A small contrastive image-text model, trained from scratch.
Model: encoder arch res2net, encoder norm batchnorm, encoder depths [2, 2, 2, 2], encoder widths [96, 192, 384, 768], text encoder layers 6, text encoder norm layernorm.
Training: soap at rate 0.0016, 6000 steps.
Rows from block 2 of the image encoder of a small contrastive image-text model, named by matrix and row number. Each number is 500 + 40 x the weight over its row's rms, rounded and kept within 0 to 999. All counts start at 0. Numbers have three digits each.
After each channel's rows are labels from the 100 images, of 14976, where the channel reaches its highest value: "patch colour" is the nearest of a few named colours to the mean colour under the peak; "lies over" is the class under the peak. Only what is clearly more common there than usual is listed. The data: analogue clock faces.
# c30: last pointwise conv (encoder.blocks.2.c3.0.weight, 192x192x1x1), inputs 96-191

c30.41:490467530497436429540510471451456547542477486516495541503465499542482605465505468535521575534472520551505380470510499413450508467506513522494538442459582504496499527511471553456512513526456468463531506491520484390467519420494476484469461503481448555534519532440478469429505409531409535531
patch colour: white
lies over: face

c30.162:502463472522549543457560494456518507551477508541534537478562480463574451568527478473543522489493523504535465518539493472495491622513500544514527478540484475483614487512427538442508490599487575554532549477498477491430562525484456614451503447614444483530508547453622478490486543508503512459
patch colour: white
lies over: face

c30.145:546563440521539573480601488525556464583472544523522458528540521522533470453494431496491485548421511513506519474471454518541514551538569456450524489489435403527572507564511496470482501557497508519512421559500503508494496428508535531501506451612427467517466486458557420478489430439534552485
patch colour: white
lies over: face

c30.57:592457486417488484581473477514451556406517571519434422467521517436456461459439542522461521537548480499474577515530465544418454456573565477550493425462574518545502511458438490518483484461498518523460465442468475522525528459584455521600486511416517602508570501568463483470457523436513446532
patch colour: white
lies over: face

c30.58:434529446454450488538545493520556507584512468507511453518508455494503536502518530437500518505548480514425465541513427502503537501461538447513519440473519505520496492426561481423443507506482535403454516506506491466473598440467466504533451472494444532488440492471453478432473542516476528438
patch colour: white
lies over: face

c30.40:431547504443478566523578411457506473500448442487525554512428531445492521453491492561492533513531503523457494508506545487531439473465497474473517457475529560435470512592564405494453480475477579429433579526498516473462585494483474405417491567498487476464429487496467606562530521511545543503
patch colour: grey
lies over: minute hand

c30.75:528501493546517446599463408501560568501448497527464434549544523518535533561475494477491484587477520480587434476442450524510489466565597530484556477475476511542510458519523480479434516516393490442493513499449478559487394508465480532531511493477498524617484480504469541548490534443502489473
patch colour: white
lies over: face

c30.139:486440486509452522544585426595505501485474485497518437535422461403558459490516415598509453458489515482509441462479518452537483480561516465482565465506532479490499552558530513496450492543499488535462597600478505471528472488476530562466448433489539448422542495499491438526542484530460483468
patch colour: grey
lies over: minute hand

c30.36:419450500506540490424459525514502486517529554433492481554480518461453501427477485467589485524513521538461539545476510485551408505494462444470518496525499478534509518523449477467534473529479487496465412481523469439514550461459544465525511433548520458507529457470456580481479477454477470535
patch colour: white
lies over: face

c30.175:475526441484495586492521522465544480514473502497520435501510542523585463413451513450536576468568481483530536500505445565521553517432430515501423490471482484520481449569495502538525543493514556555512480490577583512559560525511596540474555481529491456462522443465556464433458498451495501475
patch colour: white
lies over: face

c30.99:496493467458489479474554536523452508505521451493489538452491475434533422474518517440536440531443456472496463566524605470534505471611560579517476480541459464442521413437494524442438522457552540509475508522463481533552607481431491531519494487483529445502524450532476485503510461551460441465
patch colour: white
lies over: face

c30.19:470440498479467483500441488561517502463494515494514559534460454494608517504503452513540477488601450515453472515468531421491532466470546487480530482455432464556458484562449488486509495480486494466469451558555542477482408514495579457494498472551477422565552530407604522575469446534524474473
patch colour: white
lies over: face

c30.161:482428480437506459525489480515591470441472408481425492454443442483492445472466494490472537524499560481430505527502464539472457489442537483486487477517580478449498514540439476489487537475643508437426537480526545495483587490463512446463495507556499446468525450488558411484554475518518464525
patch colour: black; white
lies over: face

c30.151:446400482552509514446387518503505479542508449436434480529506507415531457594485511491487505435530490410566495508544545443437498451505556575525489540487458503547438510550452469494461461456412514507514531474438554520549458499515490549522477457470512482456430533450437599498485522546534460508
patch colour: white
lies over: face

c30.95:518482588509476487587482462499514435544519502596513491485499439513461504522505512504451555513602495560441450493504544585519487498561445528437513480496615528479514475434468562569541489515494498538494497505492517426499570485555458500499496606518449509484520505560526486520464420457449542460
patch colour: grey
lies over: face

c30.186:531560501435526486499513439462524446472509509474543527551515497418464559521477511494470472517590524501501444529431488539492508487489537486444455460405394503434504481515483608508500521474469526530507446503533503472442556515457486560466513429527462533465539492538508456465580595423477479411
patch colour: white
lies over: face

c30.34:561466464518521573519455540420457523527419438478531488534522494544517483464566481453487536449505512562472404504509478436575502509413515537531510550474531539486523484425490453459476461530494600440484476547511463487451501512523534462471486531461470426488476455564439483622546557535540444482
patch colour: grey
lies over: minute hand

c30.13:607488597559488481540456523475515423594467535455527524481468495458579505475452455488493511477512490550527489476521513504539467463484520499545408495557461520522578483563544484483535566608493501457539500496487454503544486485449524478500506495580478575551430512433502495526475486458518520609
patch colour: white; black
lies over: face

c30.180:479445491495526498566507454457494449583527463499445507461569508461520520477493458495548525537440522568488434500473475437553524525470446558465469442488526486392438483500520470529521459467519479476579580452476501522504394498525449513559471524488460501411477526495649495510522457535395509428
patch colour: white
lies over: face

c30.37:531433490480537454599424470471640521481574468504512498518436511433479462464457465424387503497506508560478522514506512514464527468539516515484520551472590533568470552444445485587453492479463495494434535487485540555485508481535455583535511539426510524587481526548477530556464433478450462479
patch colour: white
lies over: face